config.yaml
dataset: "short English words printed on busy colour backdrops"
crop_scale_min: 1
horizontal_flip: false
hidden_act: "gelu"
widths: [96, 144, 208]
label_smoothing: 0.1
optimizer: "soap"
beta2: 0.999
merge_dims: false
final_lr_fraction: 0
warmup_steps: 390
weight_decay: 0.2
Rows from block 9, named by matrix and row number. Rows with one number belong to one channel. Each number is 500 + 40 x the weight over its row's rms, rounded and kept within 0 to 999. All counts start at 0. Numbers have three digits each. After the name is the row's rms in percent of the matrix's.
# r30: branch 2 reduce pointwise conv (model.blocks.9.r3.0.weight, 52x208x1x1), inputs 104-207
# b30: branch 2 3x3 conv (model.blocks.9.b3.0.weight, 78x52x3x3, transposed), outputs 10-19, a 3x3 kernel for each
r30.0 103:464430453513519494502546491513483608486433491522503449470466488492449479527424584446501422535496554488511518502501472509518458459463526454497501513476564518474514477497499500431540530520538508433546484486524443478455457504502444479488486455497451484500487501495470499491512474530451530492481570508489511513501496
b30.0 102:451501506510479479447564480499505492538524513498501495493446568555536493505494529499553507497526469481578472487436486504634481508504508459533496481471509473487501519590441542558467496531504496515597551452540474471520489524483525476491483518545531530476478514538501466496
r30.1 092:426496500447569539487476504527516400466418480434478449459554525427496488492506511506529492508476518506494476566497508499536482454533548471502495434448534535439525505492512493457494503528530352508471521522447544531498508539500462474482504469515518510522452487466490558503462471545449478468512515430489476496509486
b30.1 089:503434531440375467463458501549526496461427517507520514536478498524512493515472505462511546448603528457545460472493534482509509560460465494495488508577496454428493468478529547459527511548467496533478502536444542501514500495503515568474455466502562477505532419486500571522
r30.2 097:543538534516399456464479513498526452523455471403524474381488425537539454481488503522481474508521523496400507511498445459574506468542568469523481498444513545451525511490552433466510523494488381532493505466507447451474497521502471485444496446517470475493544427501446496474566487477523494466485466498482498460511526
b30.2 095:538511421431448514495474476484472528506450504573505521499516477545526555450451466530482415518453500471544425575538577508546487458508481480507496454512470505461566485587656480486539456492439509476564514465492516461473522510519546411513479437542431525494497410476553542509
r30.3 096:497528445483527550439534455558463482428431397485512532446486502480494448466552553549472511545518528496499489472498406519503476488440529465471508496507447488490501473479519468492508555497465539522466463504483443535473493529543482505517471607478581401506528465529472561498483520469465491479498404482510479498525540
b30.3 095:512529481495513500457508499529464463425461529491510560517448530548417545499468521511582440531555464507499518526489546473456509475399487527543522534522499435462521530498539506519491528448519419470525557382521564468496519555466545394523516453481474490523536492477425493488
r30.4 091:522522529466476500438533538486467495486481448540476464525509490497523444493430582586522525586510512504485538471492421485503513403445531435530515439403446557426546486467523446501456487575519381473453552475556436556485500529483544600507528541532474505511494479484545521513532452450491497408525506511500525507529503
b30.4 091:509473499542470495481466512525530512516583541511457471484463429579477526540447534508508490473525459498525510515454491537449556541463572547453500466451551502506484512543555481530490496373475532494565534509513570467521499461529518563461500522522469515603439512538479466491
r30.5 106:487471454458496457474493540473465507480457386406603445467566451468494532485592560509467514511528504479491492515506445501446474467424526495447475493526430528502522474514519506499501518487507558488499489491540453522503487499534546544522503517533527488514441425519505489522503491510481523501512486479524520519490516
b30.5 104:477503525483390509399398533470475473502470580424483523511467497485479463476547506492553491509582500508451462539557565444472477469460571510497507502505473440517521517427521490511490566485496481436446457561556552557482482511474470511558486551512457436465436453492504404524
r30.6 100:483473493435470525533487452474531505465424466540497510487462475430468484453483492580514462478479458494472491431510501467535491478452528506499516485502449531479542495471520452483485505501531434489492582444476421529438489465475570561545506541520478550504540505496466499505458525490539476442564471513496509495485510
b30.6 104:476470499476529504539526500519577495483531471506495547524459571470491493469494447438596508584489440530473552460462494531497539516517478542489543469561508520550491489498468504513451500525502535541479475546533389497529494535458464572403487497523493634515559597478481447522
r30.7 100:471505580523503466456507571480483510580454483470514391525508537472495522464433572550527471503499443502457497444500479449578478446459515452530515465482512517455539530472494485486456479537530396525480531493514478550506528539474505524493471514492489502461409435503515518496471509452469495477496467478527476490491471
b30.7 090:509492510457477496513503520460589515511525594544444463530480468521513518530502515472473500464439588445475521494417448480406487438447505475597438510613463423561575470484573488458530530483484550489507525520504447435528474519507452492557509483454558641466551501552474508438
r30.8 101:496596516501536481485408441510538485520479431578605488500505417448551450458591558493489489533517440500542527496491383468489461453469499472479518495496505524452501486487535491454477531504518494484499532500501418516502487535498485507531506518493523481519592555504421498523506589581479478508509569488520486509493513
b30.8 101:494434536515377462473466478527441493451492466463494533529488548584510504492485530462490453465456553501489472553491489465484400513492449514464514391445545557470544483538395471521449488516500498493534475551540468507500484473534461583535441517410483461466425476543500544512
r30.9 094:505495477534513472528380530537498524518444523480490521467555429473509536429459553539476492495471474488501500455505466487515511461473492477467517485556455522491536491424518475509454545527527490506500541495497448547527498487526563550531497563529532486492413476514501443519459529497514508487557499495509481487500499
b30.9 098:547489498527461436558483507477463497414428532460526475471572434555630480513574440474548521531523454519468518449503508503526539513502471479483496531579429504531507463522499546464554473411462505463524481420539470565510524497484461530404508423468548412442594440473534510488
r30.10 104:501477432430469440498466429515471538541534484530553540501519450429442514489555453555443522447500485506464535440509500492505501479477530496464510481516456512439527469480529480548493533505537407499488580469507520541482480514506565542480500495499475470498466463502507481498423547524471491474489478489492495532479488
b30.10 099:494498531431441516428535524465487521484485473447505491560518458611555473580522447520481476552461570571447493529494487515483457505462500528468511415596456472526505460600456499547490458454445443546491469520474478539520520483494502518486596518493503435480427447514534575521
r30.11 099:516471442496606512465587483513523436513378657450454689477517512488395513344465559511497518482515442506515509492492472492538496473470521485456489489486509536447501502467523474500513503485559485513482521507495451499532496529477491512501473495517496508514460503494494455497430508488505493492535535456482496487493480
b30.11 108:494491487495500512527509507487541435581519445494477569495514504511492542509561499514470418477478460518521481483543532487516546463538467538515456517523471524552481510431431521479488545528503486526510534591484466448512543495475498498515464494516464526529501482455535517484
r30.12 110:512503506452487544469490348566504497419440529590446629418507451438505488476476555549502467509509471504463509476510462492509487471484526469493502499493504541446545485463485476449480531514517391523461532475502452539488505528506517522479484521498480489473465471484511541470433484530435499498530475493485514491501488
b30.12 108:457545493509550548504492508551498416590507437500481534490506522488445472545482466468523533426507499557534503449488497476520472479482488487439524442472499500498522490503542461493492485470528501519447549516496534474478499446501476551511486457502449467630441516560593474460
r30.13 106:574531418469528437478535430541507454446446559510535453432499480462462432496561512490471494505493498481476509519510454500511479500472549510503482489487522509483520473489484468474496511538497399527477473461507488518482495488500507499488485519513480548493458483504483418481531523472506473499528477464515481517494479
b30.13 107:495525497517478469540507476429518509468559511470432491455441514445453553556469517492575528482525483495459478496444527518421503515555522481466568478454495523479475528333313546436473529639491491446503516611533481522465522506517459525500509509461425480471517482490545509506
r30.14 105:511482502474573432471516491483480519541395587502556480518512417531521505470473576579511459524512434483466519438497434476510506467456521468460484484541459556461527485459491472455464501536540402496470547486476375534480487507510541574541521540505497506482484518500491441515439511413491482509567497516484503501468504
b30.14 108:501441481530579512547541479466595476531565530494476508510482506513520446482499543532455476545428555490456470471527503541535536504536488518480513532509458514503463508574567488544546499428499435538479508593519466482483551410541487445650401511514526482472500456523496470515
r30.15 102:542474507511545560415447477546491547381488526480524482425457429418470487409547542548501494520509477500497490470509441459492490454461536459463497462496473501471527498475495485481470551531517431516484539479491445531499499488525538531515481438531461534477453531492458482503472455449467481517478468510487512491487512
b30.15 104:452507512551617494549545459483425567525416482505472510526546519490557465475558522505493518442546584427578411477560526550638471549498484516512512498570477465564475486548507544496501486457507530509451569446545453454546527487467474605483507539417560477502541427483464531500
r30.16 095:498461484580395523514507526512519415510503517564459474529455497499481427558600478504535426514491465497457519472495456461521447480504563519487469449539463535425532497463492439469517516498510418531517542494504441443545475519503553483459487527497539501500492527502449471497504480484520480518549445514503471469494482
b30.16 099:492467489461466535535536495445503557452541536508483516524481522481523513507544489459576542530478502470540501416542536532499466552493482514422522591433560531453497592515523432475509514568515519409502499402520536451527442482518480604538522505502486500480532459491537520576
r30.17 104:440491496508432455549491482515471480525552440515410549476502506436512413508585553556466558566477474458456502500487461518518478440423533486488491440499524519457511455487458529507486519505528497491463532498485515583542466571530457503529504471554481485493499493509467427479517574539512491487525506502465505480480511
b30.17 106:434515432529537479544526500532447559502466595532527551521472470449567512509531475502492490458516490490515473527538447540483509510441590522431512474443494470480522492447529514453562534478491522440538563488528559518556452506467457536509541552501489474443525603535451481502
r30.18 106:543572521563432439530473531487511533492518447563451508502525392529470451462469508533500544532531428490468517499504483481523497490460528485447500496457509542515497497434495451529500540457452458500479521483517447551454485510516500547520481393496448453511557582516504500522494520461427529498492476498531483511492503
b30.18 103:509487500496509537471462506521488502492478444475520514482484510527446530556493550564495455499492485454452500540446508471535491489498485499484518509529474517435523449536512464549487521447516470497490566452447528458505508501517519475477493441523565450477545463449532467515
r30.19 102:487622537433450564565422488487461501525478489466645513464473478570535489457459583566509549533474523471492496467475410473486518419404490491490490493495474496473506504475511541498472504524513494506466472503528444532474480502516547573537508553482496443511485423544439534531502448505462527444475481493509497506527462
b30.19 105:538476525451445535526539515502467478451570488492485514494521502588530459517508417509457468515510542490465518501501437495466503511481442529534515466427559446446527512453524483548414423558504527483487483514520494507530485484495440556509516531506497436566484493577464531444
r30.20 098:523448482433438469459455403500473490519449413546450548524535429458438475455419587577527493516507455480511522455501428505504495410387534456461492443486416518469536486488511488479463541536488468479491536474527480542489487481520524565508530570485478535539450494503520524517583525538480504486508469478507506518514513
b30.20 098:558459494484491486491492486439532494514479470493496526446517477477519510486550467500426535471460477464478522532467523545482520495449499533533442535516458478586519481544560551609477415463490518432429534519465527488496521523500499489466412479502505565450566433517489459484
r30.21 107:452487549501511549510506487682599444541483510520478516438585457528524507437501458504507494502491479499449502479515488511511505514494489516491487490478509520496528486478571477547498510515551463563522505479539464522515544516506522509500485502534535484509501516508520562504455477466490483547549487460510488499495487
b30.21 092:500486443509475482465486479437553486535551472504440483507504461460555448488506513481477486443493507497466454423513532473484492495501517489459465473536532525455437522482542498491541511513469539481549544528557536463494472522503537453585535494487456482542473548547519523492
r30.22 103:483500474425432448456525433623499493478496523496486445459568527489386561467500496510473524507483464527456499439483501507512462446492499507496489533487462466425503505494515510527529486509556491505497512522520537508507517498487503528516473505536468428485502436495440566501441460486465514514572511485515493494508508
b30.22 097:426425484563588512600471476539462535490473556488512495476516486526547499543495481461534546470585448490530496466509501542590468546450504516473548521521533539468515564456481450556559527470487530458548542511530435516542518502472475527480485498524546452483513544547495491498
r30.23 098:461441461607462519475460381516484505462486448483467542577416480398510464551499560519461510473565501487470516485501467527504496459421529538481474496513420510479489514501495502488510563504494498473499509506520469533479483493528534533507529501522471471510498487506459495551496497461517521504491500552510492486500492
b30.23 100:503550537575524485405501473515463459508425489498449505539520437486463516468498553440491500586604479523543494504511532482549432425499498453434492511508483586495470519415563470459496548525497487486446498537421515571491476528498523550480576453444511462476424605468503498473
r30.24 105:522509505481505531404477377497535506456451450540497462505532497470520502421581546518458530487486470483497506519501478490461497445434488480489494497532463477483483484463486521481512546475471520514531517480497425498499468502541528554540521518496465539494410504499543613509623448434456492485483504517510486501507511
b30.24 107:470521457489485479498475530530482461526420466536492514500527481437506516495518543535474508431514501450499511484486478501463497519504516472531481462439463475507493498477517477540537498463468470524522524541483491513534508500534417554439449523411527409552520533504510526487
r30.25 095:485522495545488456504461469511448534428454412507417432506455421449471485470577532505493485495525491505473547477494422482511464418425524484494519492509472528451531500472522488512502531499458482516510511495501436521470489519519535517519523490536365450512474523487477467496466500442515495577575473528518516485501496
b30.25 101:554468463495464490457513497510448466545442532488507519533402459505450540515505531493523538471475527468474474463485537496574502558534415515504540567410535505473519513524482527494490490476456485426520511576498470519525507440469447406487442466571571472470448500491472461453
r30.26 098:448602514491508447505449496482459505548393417489467403525547515413539463507501556572516498496495481500506509467501499465518496471482526420534496467514492539468517469503483452468482511518494393518469541462522505497487490548519529553484525499513458510492524516527430457510497452487426494499562502464495519521491494
b30.26 090:461453536483508498426513505485565541524572544547503494519527457470527485519504492518501539489472478481498506562523556507595526481511555527429538463488580468452535503524542454486487535511543471430528460491559575462501494504564490508585479490571474521496452548439537511530
r30.27 103:364481477470418472530524449610505503487444534535461495509500517505521460432560486536556465463472473497408509444468482456552472502570471518465470457505534567434526508446565484503469453513461341520456531480506426515463516537514493483464499455507499522480548496506443524506474506411432475512509496535509515490511523
b30.27 094:533577445538553481480502518497527424511451475543477510520471550500547501503483450520433530507479467510483528491517525549538459444531468533418479498505509528543501471548464482450508554489518518549483497512505452554498453473485475521501555510541482416427498507469502507510
r30.28 093:482470440489566473515478423508507497476556442549492527485467413607513435473484544532501527538535510501534503476488394488495521421415523476457501492556407523457509502438504495471483521546465570476511512508523483518510470488493570546546521452519588491512410491496467470497523600479462500447505469519481505482484501
b30.28 100:488470527449488500485527469511464504439506541526431471458450491542581422585565472512507524493582498493525479515444496469497449505542482505464514524441527596536476520531490519523581431432484488465470485455529503464513530490502522427511485438566529440446474534451516472505
r30.29 095:468454487512536492421503528524541441478515424469517493468581538460516417508508527526492500476527448503498495432492486456521510439472522465442493443515445577426548509455516405481464531544482406487489540476521499539521494514491529561477502480500455484510441447486439475485506512502447508439468453406504508483501480
b30.29 097:530447563520393449525454545495586508545510487495489455501508470505544474444505506451513493461496561475460572580434513464498485567525501481458480497458442541506472533477529588462553478484508470501529419467445513496491471508508540517462543470461481602523520466459494504541
r30.30 090:554477462464601476456508420564495392573503514485555460386513476431566501418414527544520469504517443503427490442497440493543520495543496496517490444512533542494518499455562464515520493515554395502459548517519401520498521507496486500484499517542476457498497526502522496483480521464440496560526501548490490475493523
b30.30 091:471468471387488391431445462527484500486437504466554540490506526462543518507467489494501466489534495538552535487434517491463541460545492495486492568423525497473527472527472474488446529520568444543529501540508525466451546401476490458456501536460434544521454481488506480541
r30.31 102:459450524497502483448554427500467519456399456577441530450521487455523434418513536541452487477534484482504510478505450477516498465472536440458520508499500547442510474450545495481470512534525494496503517481498425513465486502481559529496503520502557494505514478516506523489419538464470499436450516467503485473503499
b30.31 111:468500537504513530502466487495515441590531438514486518483506537515490519510489471520480515487571549503542458470543504482425501482472507517499519521398542522475501467583547480555539464435449506519517573516564492485514493486511444470483452515503499470490461507508462512473
r30.32 101:494538589462474536510496488512508536529505480472509525497532480467432580545473525526500500506458484499507511480512460520527467516462482495485499476500499523482512461440517510493502492510537476486455525485527502522479507498520545543495486492536516466476558478497502524496453455469535505481525538515501487503472509
b30.32 107:498492503532547507535534506537487538448457467539538544543524478491396422531441486452466497472525502479481517485473490434428559496457537367625457592632423546479524508516463514433512519468482480509467553576479494499478470470502470451502446452449556476534572515516513537535
r30.33 103:538475522499570492493450453516460469488502445455548443477551440458519499493493532539478503496537462459487501492500441503516500451480517519482529487477487504439519495461529476521536537487498510495502529487540462491494465505509560533524538468497588493501520536502533567503425489610414483502487583523501512492484467
b30.33 106:472562464546518480438522446485511436514475478505455514507497501478480461488544452506470501510433560426536512541494561485385480470469492471478545520430523526508478467428471572562435522538520471476471470542488453505506459495439457443544491534497475457515503475523492520535
r30.34 096:657468481403513475443488429421455447460477492428498447426523514529561500422451516514490487525523478499488552476494428521494501451442487482497499500535497520445521500471558483499483512495530522486492521497483415544496496500498539527528518494519471519493583509516532541494470481444499487470528524510508497486520515
b30.34 095:464513551419467502457493467520572513574530492491495520462526438463588475465457564493526473453507497508504442470538505530492477504473524509525514457531455498541496515479513510400536552506455488518511584529531494490477507527512504604501526520501519508439503543500458475505
r30.35 102:433519513500504516532522521430418544501499494569483562600490586548449513592618511505483436527521463503414527447499449496526520455502509505524502468517518522487518505464596449517532514487600375503471575477535417485486490489504525507483506504493517512523584477511481529498466534509457485470510495506506505483505514
b30.35 100:455495490588492483503495480524530512489511451492509523458551449515534503431476479450531466445513521515536467459456439531463466473490533489506513496473486457473507516468595466431429549564534490490574512514474479512500466486468433537461552483508506560435488485483506520501
r30.36 103:516416389489498509489460542459444566488451483453526491479439489406483529505481548536536498502460459506464490463494433462550497460484501449448505473526520479413519505448516513456510468557548424552507521482486439521507526523480504523511489480524531494484517473491485453503510506505540503524464495456501499488482479
b30.36 100:490516493556508525483523490526498466471508506513540470454473495468530469511492454494535499434587556502477566448480490433469435470554449532470493468487497476462514513583465516475495453525539523500491525481539546496529530518425561463500511451483446429529513433484496590498
r30.37 101:518476503549453488401446503561453535459499500514495533557453508480553452487495612555442527542511497479487502495496386508519481449417567476452545494485471547447486479477460539463469525517499504487463523485506486533495495558514556523531506507522484515521412496508527509510431460441422529429553465480513520499521528
b30.37 092:476537509522568518584520469471464523545571600476472454502531449523518489495494481515553500526540497498473522461542455550553514533522500462476484587574478494456469449426550472545641503453544530492506471529428526491460497495459481496475561476527506471563460543511478446458
r30.38 107:541462485510422485442510536445505471439450524414490468458519538505435572532406532543479520513529514485464490458511478464520499505484519471498506488465497531452518503467521479504489464518509437523494562471501466514500500529470524534497502514479455476498479492481473514510493539533494493539488539433473507501496512
b30.38 103:488463476487512473478510527506492474569460468531493495499394511454452461439485506534476477468463428498477479504546497548496431524521458520594476500537509503461527474519445435537507505534527435497453488575499506500520486496498507494502512487530435567558503480500434467517
r30.39 099:510540428532464500442485483535477506521546522520567557489543542520478483491519486508503522543541548493433469461505538494558442556541535458535462473482556534489502495471525460472522533529515376534491572516456483503498520574488541474512450472505482500476434501486457514495494432544570477570524569540489516478500485
b30.39 098:521470467517532496428446542448532514437397504504485537540581419440520442477416509498525477467540474512470502523509495558532445514549543499520528509594428412483504601501535497481541539495465550529545486546494493460450493458510479495531556514533501585546476432524505504520
r30.40 089:466454470550495442457508421479562442526490574463459560502545539514490479531498550545506525505498503534487525457502440518484530464417546459499489500515434500496498524458500535463464510509504495471509525464541476514493503519534551574531510547512490483508556421487538536524491455528474514474532463447505516492497479
b30.40 101:490551496444477539500492464455465482563494501536475491497560534528534542494484521472519519497511499487517468478461535543525509506549526492440508479477429553534564578481446555581489463496508498434455565626487476433470521494513449544490456541528470518615510558490508519477
r30.41 103:552485498492463519533487448500456507496572546575547492522518537553487555500474535558489524486582439469513469514491462471519479452458560470469501474443484506501540474460518423590553552505441496483499516492483483493536510544532498494484481554508500422487560474504456581507407436453486503457468545543498504469502508
b30.41 097:484580492450547513539509540512442457493450452486485507468459546420465492477478479501576471547588495494515491445530505445482532519502530503511523480482484565509414488499454572551434526471536478481519544469459544428502465549498545536503571521459506536485476533464523476460
r30.42 098:432437515498467475488514559470455555437401453549546484596572486432400533531579523527531467515506430522480494457483455498498488469518486465490507481541488498503523468489522483528506510493524421521510526472483432503521506512525502529509505481504490531493487510480516472506521484486481485450556451528504501501522499
b30.42 100:496481504492437557519511535539449525473435536487537438514419583516453499489540463496476443503450452515549559509432501520487564451521445489567467491565438444510491486603522518551496470450478537468486495520424492493524488503515525445488534498513507462551543499463475464478
r30.43 096:451515481517493524562532540497552404445428572474404517533430529425516529525503561521482473524534462473521514458518391494473515427412517447437511480565456519475517495430509495491453529499478548460504543503499455525516480492513563554539499519529539522502471474492525555508525447444480490386537568498518499482505509
b30.43 106:515497475508512483463463503481483482527568528509501427489484521544465572475541517511594468495481469499425546558526506463488505451514462509537490407498471500565551503440399527512459549528501477523492435476514446458503512528496561501445585452489521464558430449581521457507
r30.44 109:477521536498584516544559544579473527466586479507513532562512575583434455534529453453525533510415509511509480554491530492522479507599477468556545514464517472527502486576387520470514383510407441462469474493485564445482476489515439412473492483421493464520556526496514448518403494544518487541448480469468519501505540
b30.44 098:504487485435460506452411483525449450522441572491493475470476471548478540551519465425468487458543483448516511516555499490562502576492505485484531524596504510476548482478511537472452470470497491493513493491539445483504482473519528524432565464452502471393502480531504484450
r30.45 096:477469535458489526498504502517458576507426419455498492517565437466474456545477540523453488500509532478539511467501453487503530458469563476505495507494473498435530493467503495492517496513550465512544523476481462501541533506465563512489519530507502502516444503505504529486454456522439494564532447445489494495501476
b30.45 097:533523472489454561431500512500503470566556510524556507456522495497472511491485474465498534453543544486524466498559474462447594491534515476539455536576472519460479495510479464438441525542508507493472512553469538577486474502504476529489504530510497469407576502465508523471
r30.46 100:471468539496491395508516542492463526552509588470472564494491566445481419577604548517498524484534507470480510483499461462521501479467528485476493484494497525473527520465507476489479543474522488481495531524493423528521480521535536539513502499527432470482495418483503488507542477482512509439515495571480499514479474
b30.46 093:462497523476711537486538483443545574455547533477471449552501529451571491431548553530464519449458504501517576568517491474543409491545469481501535445525532478544456547464443509385447486545508503503521556492558500508535522447510435512558468572493475615459439500479435442478
r30.47 095:520679545514420501465481515485502489496417494508469482545465456522497503503414543531494471485525504503519494479490498509493490423426541502473525498528440531474504472477534498479500541510482517481511537506505462514479487448562549558522470536500459450486492506504517597494434465439460502511429499511497498478515480
b30.47 105:486568499457549535520533503512540488511529531435527517498476481532473508486528465501448464529457491504477585518513535492488452509556486479468446595541454575532421522449492474467446464517519508463540523526510474514557465482518511572469555528480502471478576510491559476466
r30.48 100:521544490536479470594545635538542517569478428522442495506497597401444472476496595553457524541517474493539515486496419505469506445411491470428516498548470506491503474454528539479472527480505531513512495502503468521531480487544585536539516547475415505503452431549511468487567511502530509462560523493523487480494515
b30.48 105:530511459484381534542506462483507473473573474516452470564507535404485486474495492492467495465481430534423507501518490497472501494494509530532443488449513516465558523411368513468458520495529531504487526499487464512483504522484484412551486506465488555456503544422463419517
r30.49 092:487572516497467475476525472531439450453445391479565465486519511480422442474519566555467495526608442488450520481476455491534504471469600528454488442482523499496522511479518472534568551548485460446493530525540434509513491517476448535484487361510458485492483440483505527483496460506504492571525483426488496484477495
b30.49 101:482481493482567522600550529510446498476498475503431505429478504485483550507477515527500491558517501574466495507478501493474527505493484395487492440496525472458470547546467468479453502505474501472535392515484491530509488498487519476500449587431403508487512498525449516509
r30.50 103:505479478475453500504516284504526433597466456521477422420547507444502459510504560527468490516520465494489527488516438490505503463447481495527512506534499515474530526469539512490481528472542479498504517499488422512509505487482539532521500515538501549481549529493493478499538508495505503544529500535499507485501480
b30.50 102:515485551451508412456494467522458491489525465537475518510466510478471544515567493506485512465459405514516519492495489478448480495475530502461498491442514521492465478542519509572453462439516503454521397412516466487487468447505493460541502534497567473496477524521484481501
r30.51 100:508553532499450567504532449476516529415487458481512553561511441502384468478418524509523526550504467501469494499515487462527502437474519502519494494519527508452514501489528488452530485500547425518478531485522438488557512509537495496497515499536461455515443499539479570516560547468450497543529484518494498497512514
b30.51 093:523535431543441602452469460496485501514501494499524502512473494493540534532509450519597458480531448511462515536453489541484453505545526524435544468487534460592474487467574434416468506539552493456494431447505558444532487519433594535546516496571478418523498465557507530483